Weights of a small spectrogram enhancement model.
Training: 25000 steps, batches of 64.
Rows from block 5 of a small spectrogram enhancement model, named by matrix and row number. Rows with one number belong to one channel. Each number is 128 + 24 x the weight over its row's rms, rounded and kept within 0 to 255. All counts start at 0. Numbers have three digits each.
After each channel's rows are labels from the 100 clips, of 14976, where the channel reaches its highest value: "strongest on" is what is common among them. Only what is clearly more common there than usual is listed. The data: tunes sung on syllables by a formant synthesiser.
# convs0: first 3x3 conv (model.mid.2.convs.0.weight, 192x192x3x3, each kernel summed), inputs 0-191
# convs1: second 3x3 conv (model.mid.2.convs.1.weight, 192x192x3x3, transposed, each kernel summed), outputs 0-191

convs0.30:147084132102182135142107123179120126148078136112130091157084105127151126128112138161124099136143129151127122125166095165127158110115131118147138136116117133126084105123078159103119128134160154145168129142163124141117122126125114173131125161144113098081154165159131108146155123152124085123072173134120176135118112166132172134139155126112128111120154128127123153170136145141146127132127163123108091151133134153069124110125124106166065129137165172137152152132150113165160096114132108130190138095122146116140163122160086172133145123143105135124150130099131117124143103105129127170
convs1.30:134076143172145128127091098150132123074119146156101145093151166099122121128104089118121119157102188146129155101143129137126122129130128127128128163148119125129123126128072124095117120142113135134144138130153119128167128131136098140136128120107140088109171123128134142135092128140116117171120120131099093115149092130187139116083121107153170123128123123133128184105131101110117105133141138178128139099174123109075115124139134125158124133124128137091124124179153133154121129059074091110099122094160133131124129129126058169147128115117183138132124133127112137182118134164112076108
strongest on: thin (high-pass); white noise

convs0.95:141126122142101129137118108114090127231155129104129121126148132123135137128219150210112124108131141136143121147119132077180141118130140127175127118130132134114157134133132127122123118076140146131141111095127136124125129119143157147119152144134129097126135145011134133130131111134150120141118151128126172141133129141137125133125118148165109133109174138133176155107121173105133114137135118135130102130137128130102144112114132102146133139125139148124129136130130107172142140125133102133197130120118175136141112162154101149149131156127132065122172128131136126128109104138148127189
convs1.95:126128137124112124125108130115124155126193139125131158082145133156119134132079144144114128117183134128107082127099126091066150149127127139127133112131115159128096104122161124053124108202128130103123124126127062122128156169135145131138144127070137128128160134129128196117099143131125115143092096149128127072118110113110164115119133123110107116147117153118087126137137077115126122127126073127120129120104129104128122120128140144085205120112131136173112125119109111128125123124129128161121134122113102131092093125124129125106103084124120087097127084082118086128117122104127148100
strongest on: clipping

convs0.174:139148126125092140141114141129128141183134139041127113142133130125141131142168112156132114120134132139151142137122126086124143098124130129154138133126153155130145153127121117102139133124142141123146118110132104130128129125167147155093145146136130127195144146115134131131139121135122121131121154133147142140126218189127129134126127141158207148140159128154143141093118179159175145139113125126116132131128130135128135102128127135154137101130149156133159152138136131142174151131129127127152152120147153123106127141178078149211135207132145100113144123202140102138107124174132131174
convs1.174:122100126133138125127119133117126129081125128135124164123126128101124128118055125122123126177106125136137121129131127135058124142131129132129130118126122125125075070117138129106124121177133145114124122125134051119176115125168132127148122131055144117058134116151129162128119082142131117138125122124094128085134126119125122107133119133122123130124072089126053131154131047111069110120142130149127181104128129124099127136124136128123106127123133150127128128127148130132081107124119115133111126121124107130119122129128140127122123074124121162123129123098130123153127127105129058038
strongest on: thin (high-pass)

convs0.60:156120111133104116130116128106118112255126104116125118127152127127144131132224136177118111117112143137152114161122132095206146122130152137128114117127098127116140146128123094128128132105145151112157090107132131118123131133136129161121147151143130106139142157041149131131143110137134148133136152124125171135129129125142111122135119151151122130102181126120189127122125151108136120151125117133126140138130135125101132125138127091159133134113154158126111161127138111154164101122121110127172127123105169128144125137164112176127122124131123127124175115130142121119108090122159136210
convs1.60:126128134086088126130113128113120166077165144125135131093126128122136134148076151108146145125142120128121105128097129080073128168127128140127134111131113122130082114122182128081130117186131124109126119129131078136127170198133153132133117135084133128128146096131128163124115123142135117127080129156129128085124132154078163126126125128108088159150096129113099098144144074116128121132129116127117138147097132109128119121116132147063189121125136129156111123119097121127106126121150128169126182129111094133094128123095127113106123071112124096109128077107163076128118123079128132086
strongest on: clipping; thin (high-pass)

convs0.10:169123127107123133164142137125113125132123163088123111144127145126159099139110127151124097060158122107142157136133127090126170113133126139144133143131123135125108133100102133080102127124174149148172130122149127142125099124125123168119184181147122134121163158117127125130165102168139131155127188144130198147152171173147128156138151132124143143138109136145188121122110131126164154136108127122131125142156128162117166107130117163160149063141164157147177169166140104163156150084121131126146163125147121128132143173146085149126154156133159131117153134132169127170138123134134145131
convs1.10:138130136129130118126118050107136114106118133126117138124124129124137130122117176131124136225013124132129117153125129135141131162136125139133132119127124128125133163113134124075156132135131160122124108126113133107140094103100130119041131122063121132127109133128126136126126127126128137161135130126135096121121124118132136105126128128110120130126115132128171129129135123133134127129133123129126142125159079135154134127182142091160074141118123166127125094114155129130133122035181127115211144133172119124137124133156071129124174130129103133119134119118123158118137146125143135123
strongest on: pink noise

convs0.70:135148121115127136139105139127121148185130136059126109139125129131135129150145119146131110091140133128138146131130094097131145078120131132139136140124119148122109138130118133041126134131140139128146118127137044136122122127192135155117139146127113131189142156123133125127138130133135120135120154135152128146128154163131136131131140134162203142137150133143141139109115179138142144128114121127109124133130129131109133103124120133150129035135149155135161164134135112157160096122107124124190156108120148107123133136174098142203135184132129104120172126187136121143122112148128128196
convs1.70:123088129172132126129105131107127127083126128162126154125126137125130125123082128122126126202104134135130127130131128130067128145132127125119129121133102127115090077109136110118124127164132159123128125127129040126184119126187127130152127126049129102053131121152131131127123100137129125145135123135083129119134092119130123103124131129125069129128108090127051128157128070115061118122131135153128187117131129126083131130125129129126105129126129160098128126128152128135116080119088096130109126134124129152130126128127148130111122092128121124130130124113130124167127127080130098060
strongest on: thin (high-pass)

convs0.125:141097126093129151144098131133119129140078144066105095143091089127142105135129112139128062113149136116131150128145090131100151087086123122148146138117126142118090137110088142074124126125155152131158138134147091133112110121126125166119129158132108122131144163131124107124146126143116107129086165135121149150119117170136149141127135126128151136138119130140143156132109170170135138120118136130069117145127129120093127114103116126165095033138163168129158177131136092184156097107113120120173156118119129089125128141181098165164133159132123151098195130133141104140118117124128130126
convs1.125:120086141169124127133102127129127127054111134175116153127125161118129126128092114111121132203097153142131157094133128120092124139132123125085137139126115128122104098109152127098124123146138152120133126125132071131178118117179117128150125130068132085073133125144128130134127109133129121158123122140085077117135076132173124108115129129124109130133095102129072130155130082124071120115135146159126164116137125127068136138128136129132104126119121148079132126139152130134118100083072083125100127131137125123126130131126083142094128085121128147121104117123128121181121115113091089075
strongest on: thin (high-pass); pink noise

convs0.85:142129134133093131156095131144132130189132131080129123155149147124143137137132125184129125113133120130149157129137121093180156104127135132109141128114141144130139144123131117116131124121152154127143094057136131133133131128103145151049143156137121122177147143022132138138139092152132115128114165121146130134119170191139130119132120141152125159126174123132172162061135143141191122127107127134129113133131130152130152115121120101147161096120141146130141129140129130130148161128126127139173137129148149121099124149139120161170132158140125064121129113141140111133105127179126123198
convs1.85:102123119130148115124110122124124139083137124142130166124130116097127126107065128114122126155163126159133126129123125123053125132129129134133130103123118142126082066139140129103119114199132129122111106124132034116164128128163133123151129130048162127090127140153129185138121138129130119143116119142121130091134127105132117108145123133118124121099093052091050130158133060079083127121139106129125183103128129084128129120123131138117136139123137161128108127130134145136104126130130127140118128115117096128123111118145139128094118077100121122118131112082130119127130137111129123073
strongest on: clipping

convs0.144:151130076119124127137100130130103106159132133071123045118134126140137122127130127136107111063127140121132129171136105112141132086120128129141106150128105125068128121128113111047119135121146147151152132118140124122086125123177114163137169152137120112133150173083123131132149117136132144155127147125119128135145127127157135128129127130157136123117131129128156142110094138138124127129114102096122065125132133120109127085096118127166129117134164166134119193125139093191142116114128117070177119131103124111142119149184102153148123132135104111133208113131144132129139090144172133167
convs1.144:134129150099126128131111138120125134098191146135122140105147166120141130137080198132152162131215124132101093128101124082110125178128120141128134165124125130090123127119171122095129129169132125113141156174124089121129141146128144127126121130078132128128123111127123147132126152144123135127124133147128128093122053134067164120145125120124092175188147137134118125161159084126128156139133126128117127141119127123128134166123170120071160118161138131158130116114103121128121123103165128144137148148100132138126127131098127130087114103085118052122128095115127072128105123085128130121
strongest on: thin (high-pass); vowel: /i/; white noise

convs0.170:134113132123128126137144144125128115132110158113104114153133097131139086134090163172127096118133106119141125130104117117107157090116125137130153126107121144112072089117050140076081129129156129126153134129134108156139080108110094152109181150126120141111138148120124133138146087141136099182113160189093178150151129170138131156165125136125098155170114141139140095156129088121130151129119123122118132125143130150070146075133113145148162109143149142146184134133127105152149129038145125128138139129114121107143130170137109127111127124132156098104138135113151089158111099102130144137
convs1.170:123126135128106143103090045094141133105091144125089134122121130121156149122120074124180161194007121126124131135098125092112112179097122124123111092126120102131124122127172118119146126136140132099129116157105140114132095122141059092078106121134124127114079110132121127116127117135094102128115107121125131120121124123113142121095121112038128133123116113119114090128150110110123125139148131139104132148119132117120116121156126133129067137100128135118118100100105125125130070108116127066131133143155125133118126125124133152122137124095100132128123101118110132131134158126131128093
strongest on: thin (high-pass); pink noise; clipping

convs0.137:152137146106115146156131133136112135133126141079128103149121146127140116167133127154125113081142127103142146127151137072120165119145122154139143151134136147135141173117125110086115132127161150142158140124151127149113115132145132156096178171146131158137152147120124129135150125160130127135128190144161184142131185149131129139132144132139171144143111130137184128111126163143175142135123130123122088154146127171160176094138124195147149058141154148134168175168141125150167168121108145138143177107173109131123148153134105150135161175139157147114138127134148117172131133148124149157
convs1.137:160132113126135116125121126083134031099123127155124145120125128120126126091135131136116126225094126142131115160130134131190123129137114137133125085117118126127170169144130061077131129130128158126125120127122130113179119113081139121064131117064126129105128138093100131117119145118134145167159120134131143126130126114104119104132125129121082120119118108127157133137127102121115128127132117132123172108140121120149108145122166028140081184125126149130124052118146134132139109097137124091141130135133124145151122131152125170125131127125106119125136130113128133113143154126144129095
strongest on: pink noise; thin (high-pass)

convs0.168:176127148090099135162133133124103126131123171070130112144120161125144109142114122159117089067160116111151162125140137064126165126142119147140130135143115132129117145112118108088111128122172143164158121119154132148113117134093124159092152186159129149132158143116120130128153101170132130129122207137144186136134183166125124150138145141120142131133107143149193128112104143128174156135125124120116107138125131162153151097142119163143167083128152142148172151167136110151149141091090150138132167124136121136122144163134089154131161155140163138115137123133161119166131128142126149135
convs1.168:127128131149135119129106125120135080113120126147117147125127129125132124123151163137127126201072134143140122174130131139168128126134132135149135121123121126131162192113130128084138131124130150124130122128123182123151121106039135129057131123110127128130128137123145133124123118123135140151145130131139116123129132115153125115133126130114124128124119124128219131131129159139162133125132122136124138082158087128153134131124136099151112156124124169128133103133165134144144126020181127124216135129133122124132126151151031128126142131128112095112158123115128147115134157128166132117
strongest on: thin (high-pass); pink noise

convs0.190:162124084132127116150154134123139108082110086126129143112087047131156066096124111073142109114098147128141180120130152141132146133130130085127110123095120152081127121128047140158127139091176122129161128126151137133117141138127073192143123168153137133131142132128124121145166099177105132120142170106126123130133108119132127144155155130128118134122091125104131132120122124125139173096098129103127161113124133135132095124157135112168094127101183147086141128129134116130126140088120141110065119152124102131138139068136153183128135116117133122128126127129149133130120152143127110101
convs1.190:130140084097112135130134128113096128127126195126104107154127114126137126130129076129164176130133133128084126126084123074130111127059183079127134117116116114161121115170153143115123121127146139081130081135105127112126125127133091102141119125127131130129119140132166121126131192122129135117143125125130127134123187129123131192116126120095136184165132146149128088131140126126130130127193117126115133124133203131129132110089127122127132127154146126129123129129128206127129183161145129094126130149130134128140173144141166127128094129123129166164126055138127136126161138100126128128
strongest on: vowel: /æ/

convs0.97:137129121100126141139097135128118143160108140056114106140109116130136118150132109141129082097144134114134148128135087118116147074101127126144138141121120141116096140119103134045123129128147144125151126131140045135116111125175130156117137151127106129177141159126127115125141128137124114134107158134142131150128129163126141138135138129153182144141124133143141147123105165161138140122113127129090125139127127125098131093114115135155115030141150162132160174132132094167155091118099124118181155112124132094125129139180095151196132180129128129114186127175138116148118118144128128154
convs1.97:121085132165128127131107131119128127069122129174122150126126153123129127126087125117123129203099147137130138114131128126076126146132125122093133122130106127113093084108146115111125126152134160122129126128129051129180117119187123130151124128057130090060130124147128130130125102137129127150133123139081119120136085123147118106119131128124076131131098095129057128159128073119062119120132142157127177114130129128074132131125130127125103127123127153085130125133152128138116087106080088129105127137125125135128129130127123130097125087125117134128124123117132123175124126082113096063
strongest on: thin (high-pass)

convs0.54:133154159105117159144116135152123137131126141086160116153109158131128128202117126160124129104131110084144143117138135101142158122172115163117173151139131166138134152124139102101125128144152147127150134117139120163093120136121124149100169160138133198133144139123126129146141119148128120131121178156169190138122156137121126138142154135131171153137132125135167124130128134134177137131130129126136094161129124169173158080165127207139161092124148140130166170158148124139145181127127180145139149108175113147127164133130124141130164162141133153134131121129143118166129135148114152190
convs1.54:182125121167133121119123131105129019116124126154128138123127128121126125089182131131120126130119126185131123189134132140179124128131108133159128090116123126124171151135125049168126128059120136129124129127128180118160128122114134126091128121184128125102130133104111131113121139138132129144162118129118196128132128118110117108130127130125111116115124112121141132136127114113120109127129121135127165111122126106121104131124148059131116219128129120130127057128132131141123108134130120102124130112125131184166123129136132215126127119125110127124154140110128124127133147126172124108
strongest on: thin (high-pass); clipping

convs0.143:150121121138107127137119124118099125234156128112131124123161135126142132132224141201116124113126147145147129176120133081177146124128155129179123118129130131121164134130131108119126117080145155129150127103128135123135130124147153156119162150139130112126137150012148135130140097141149119157122159128129175148133129138144123131126121149160130140114163136128168151115126170108131116140134117134136127132136128130124141114127134106156134141124147156139126148130133103168151139123136115133195129121119167134138121152163118163150132156127146104120184129130140124125111107137176128180
convs1.143:127128134114112123126108130100123152128204131125130148088136132155121134128084148141115134120172101128115071127101126090073131148127127139128130105133116141127098111125161124067128117192126128099123115123124073114128154178131142132138125123079137128128158138129128174100104146133126114141093100140128127079116114093103165122123130130093104110133107141115095103143144081112128126129134061127119130119100133101128110117114133139075217122108135138180108125119107117128127124126129128147122133124120104134098087123125129123100101088122121084092127083078118081128124125095127154091
strongest on: clipping

convs0.107:147139137113113140144128136122100130144132141084130105146130135108140127132150116135131115149138128130148144136137128066064146130117126116174138146134154134135145162126116125108140130123147143138142152127137086127133121132153143145084133155140129138150147135122127127132132090147128152135128169133160157140128210176131116140125136137134192132141054132145189166113107176149145145137101082126092091150127128131124133144118123140135131078157143142135157145160129122160141146118074131120161169142131106130111131143137079166143143166132194162119139128197150121138126114181133134066
convs1.107:119131100154137125130125134124112135095121127188114135119131161126146127128047135147119123182128134134151120129138184128105109121097135138150134118123120133127125110160139130075133100172137139127156129125124064120152136097144139130139128097023146114107123144148131147130126131127133121136126118137129079100134142116157122123135090151098126112157104071127088127137128083124106168123137112130120161061133121093128136174120155131122096115126133167129134133131190135165123126068131126083129131130122117124130123134131082122121119112119104132120133123078130121130181165126131105069
strongest on: pink noise; clipping; thin (high-pass)

convs0.165:137136120105126136138101136127119144174125139057121111138121126130135127151144122141129089088141139118136137130128092108121143060111130131146134141123117141113116133126109134040124132127144142129148123130138039133113118126189132155118139148128110126180140159125131121125141128135128119134118155135136128150129137156131136137131135132162182141135137133144144142110105172147134139128113122127104126136129128124102133087116116133153124035139144160134157175133133099166151095122107121120187154109121143095124129141181094147199132174130124108117187127174138116148121108145128127183
convs1.165:125089132148131125129098130114128126065128129170121148125127154118129127126079128121125127206109140138130128124130128124069128153131126126107130121130108127111089083109146127112124125163136164120128124129130045127176120126178128131149126127050130100061130116140129131128123100140129125137133123137084129117133086121134122110118130129124070135129099094128053128172129062114062125121131141153127166115130129127082129137125130126125106129120128146097129124128153126136111091106088096130107126139118125143130127129127138131106122083126120120127130123105130123170126126073125084061
strongest on: thin (high-pass)

convs0.128:135143127119112134137107145125127145216132137058127118139130128123137133151176108157131108111138138131142141140118128092113140114122133127150141137124148156143127144130119124102135137128140136121142122130134091132144126125195146153111146140133128127192140145127135129129137127134126122135122147138140138138128187177129128118124136135155200146141150126150123138113129192142165147134102124132116128131141132131126136105123123134145132079130149150135164172137139130149165114136124126127167147110136151121122132139171076140218135219131165121121161122205135108134103115161136134195
convs1.128:129084130139131124128126129089124127096125128130119144123124129117125135116073126125124126174117126142133121130130128130062127147123128123130130115130096122124078073102138128117125122156137155098126123126131061120169115128170132130148112127075129103036139099149129134125120063147130111134126115115084129084134145116128118117129125131122110132124093089127049129150129054104060102119138121154128167112130129125085127127124130125125104129126131150123124126132154125136093088126118104131115126123126124143124123128128137129100122097131121165126131123094129123165127127093130052039
strongest on: thin (high-pass)

convs0.88:149123118139111128139121123121101117235158128112132121124171137125142137133207134203118123115127147146150134169121132075185146120128152129174119118128131137121155133131132105112127118075148160130151120101127136121132130124150148160118155152140131114126137151010143137131141096141149116159122162127128162148133129140146123130127119151163128140111167135126169152112128162105131115137132114135139124132138128129127141119127133111158140140123154156135125156132136100166153133121135118133197129121120164129131119145165120167148133154127143099122177127130141123122110100143169130188
convs1.88:126127128116116122127110130100121150121199130125132145088132132145118134128086149136110136120174098128115069128103127094076127147127128141128127099132112135125098110128164123083127116189126126101122115123128078114128155176129145133137123123083138128128160138129128175110106150138127116140096101143128128072116110092098155119129131130095099108129105130106096105147141078114128128132138059128119130120097137096128111117111130138069218122114139139169107124120104120128126123127128128147119131122118106133098098120123129126095097085111121070094128080074127076128126128086128154091
strongest on: clipping

convs0.59:138148096117121125144086136136121130163129128090114084136166129130148128134145147158125112061144131103137133151150129062130162103128131149148132143127124131121138128130127106082119136130148156141147135121136106145139114126199140153115204156132117134172147147089136129122141130144132128184127167136130181148133138151132141132127135133143182147141136126127126157091101169130129150132078122115125109151148128151125179082124111182148150062133148150142148168125136133165159165121116124097186142113139121116121134144145124165186133180131158128116155133151140127135131118162157138154
convs1.59:130126139127127124122112122119129087097212129127117144115130137123126121122072132155122143186154149154126112133096134124083126197130123134133131122125102127123111090113143119116122125181132130089128125168125032121154124140163135114149094123039128125076128125138129132127120139132127135141137122149121147110129054122124113109125128126115075122124158054130058126151131088106092129144142121134125167127132125128122132139124126098130130166132134162125128120114132124139115119087126125121123126130126158165166123129127129135069116117126117082127136122069123125129127131102132133106
strongest on: pink noise; thin (high-pass)

convs0.124:130133079130101129135120157133131124167118125125108105135190087149137110147133165164127121040132132103149118169141119096128152101122145137125128144124122126122128114129117084095122130133135136142134137124134096153172115125179139142120210141132107130164139154070150135130132133139131123223127150138125147160131132136139145128109129141152140161137141114113121142079118149117120142125046133111128147129165127139128180101133096156136131080119133139142137160104131130156152145125118124110169138106113137108102129154151130148179132148121146125127181132133130126098126112149172161162
convs1.124:131125146125121125114090088115120126109143129129067154115129150121164130110103096126171154187081137147121125130084131125092116227051124119133125115114081105115126125109138121124120122141119135063127125186109069110140101135147086080132094106089128121079118122130127130124121118137121129128126099141121129122128111121113074121119127121122122120115128037126082086148150111097101126136150098135120146134134130107121139115166097121125086141100140145126103114112126124141127112081132122121123121152123155138133123122127128135075107125115114131126133108071135124131125137121131135095
strongest on: thin (high-pass); pink noise; white noise

convs0.108:175126143097108135162137137127103126129123173076130113143122161126149104144112122155121094064162118107148162125136136073125168123140119149139132137139119136127115144110114113088109126122173143161164124118154132149115116132099124162096165185156129146130159147114119131131157102171133133131125203141145189139137178165130126153139148139121142133135105141151196125114110139129175156135123129121123112141131131163145157100139120166148161077131157146148180156167138114156150145084102147136134164126145119135125145169137089151130159154138160136117142126132166121166132130141127147135
convs1.108:132128133144134120129111101117135082113120128137120145125126127125135125122150165134127128203047127142138121173130130138165128134135131136147136121123122127131156191109131128081145131120129151124130119127121179121144116103048135128035132123108126130130125137121137134124123120123134137154141130130140116122127131116141125113132126130115123128124116123128209129131129143139160127125131122134124139092159084130156133128138140091154101157124125168128129094131157133139138126026183128122221142129143120124132125148149040129127151131128109119116155123116128151112132153129164132118
strongest on: thin (high-pass); pink noise

convs0.64:143122102135118131136110131124110130215146123085125093131154132130141132132171124179122121109127142133150138177122130090195145126127158132136121125121126126118142132128127088099127120104143150118142101115127130127128128139189132151112174147134129120154136143006157130134134114140138126160125156125129170157130130131135124128126120144162144150107183126126177143116113141123148126143127118111128108132128134135131141100129132114147135134122143144121133155130132085162156114132131125126180133127117177129123122129161103174164136148126117128122181126148139123111114089146175131230
convs1.64:121128139121111123125116129116122153100179130123128132096125131104125131133059139125114145127160100128122090128104128093062123153127127137128131089133118104121089095118179126092123104203137121087123122133131058122134145152136129130138119127064136128124142115130128166123117145134125112138091113133128128077124107126075134112129120129096108125127095107104084112159146058116119118129146082129118138116108134105128123122122129136064188116128133140136122125120099126128111125122128128152121140124121094130096119122107129128083106075083121093103128089077147079128121122075128128080
strongest on: clipping

convs0.71:141074128095140154143102130140123115142076141078110090144083085127143115129127117143128069127147154141127149130150099147108154103090123121154144134119122138121083123114089149096121123119157155138162139138151114134112114119106119162123124160135112113090145165141126104127144124145114102120075167136114168143111113167141149139132137125124126129128127129135147159142119169161140135119124141125074103144129130124077123127103123103164082056133159170131151168128140100194158090104125117126181151114118135094124131133178096171128137144139118144103195130098137098130125110107131129127
convs1.71:121088144173128126136096117143128127045107143175111155126127163108129126129090101108122132190102157146130161089138128124107120132129121128093144158129119129125114111117144127087124121149143145116141129125138089132172125119166109133147124128076135093090143123139125130140125119130127116159116121141093050109134075135189132106112123129125129126130102105130092141147133089125085115115136147159124156119160116121070133138133138128143109125121120141084133124149159133135118116065068088122098124114150125124125129131125061152116131085116146141115099126123123119180111107131087086090
strongest on: clipping; pink noise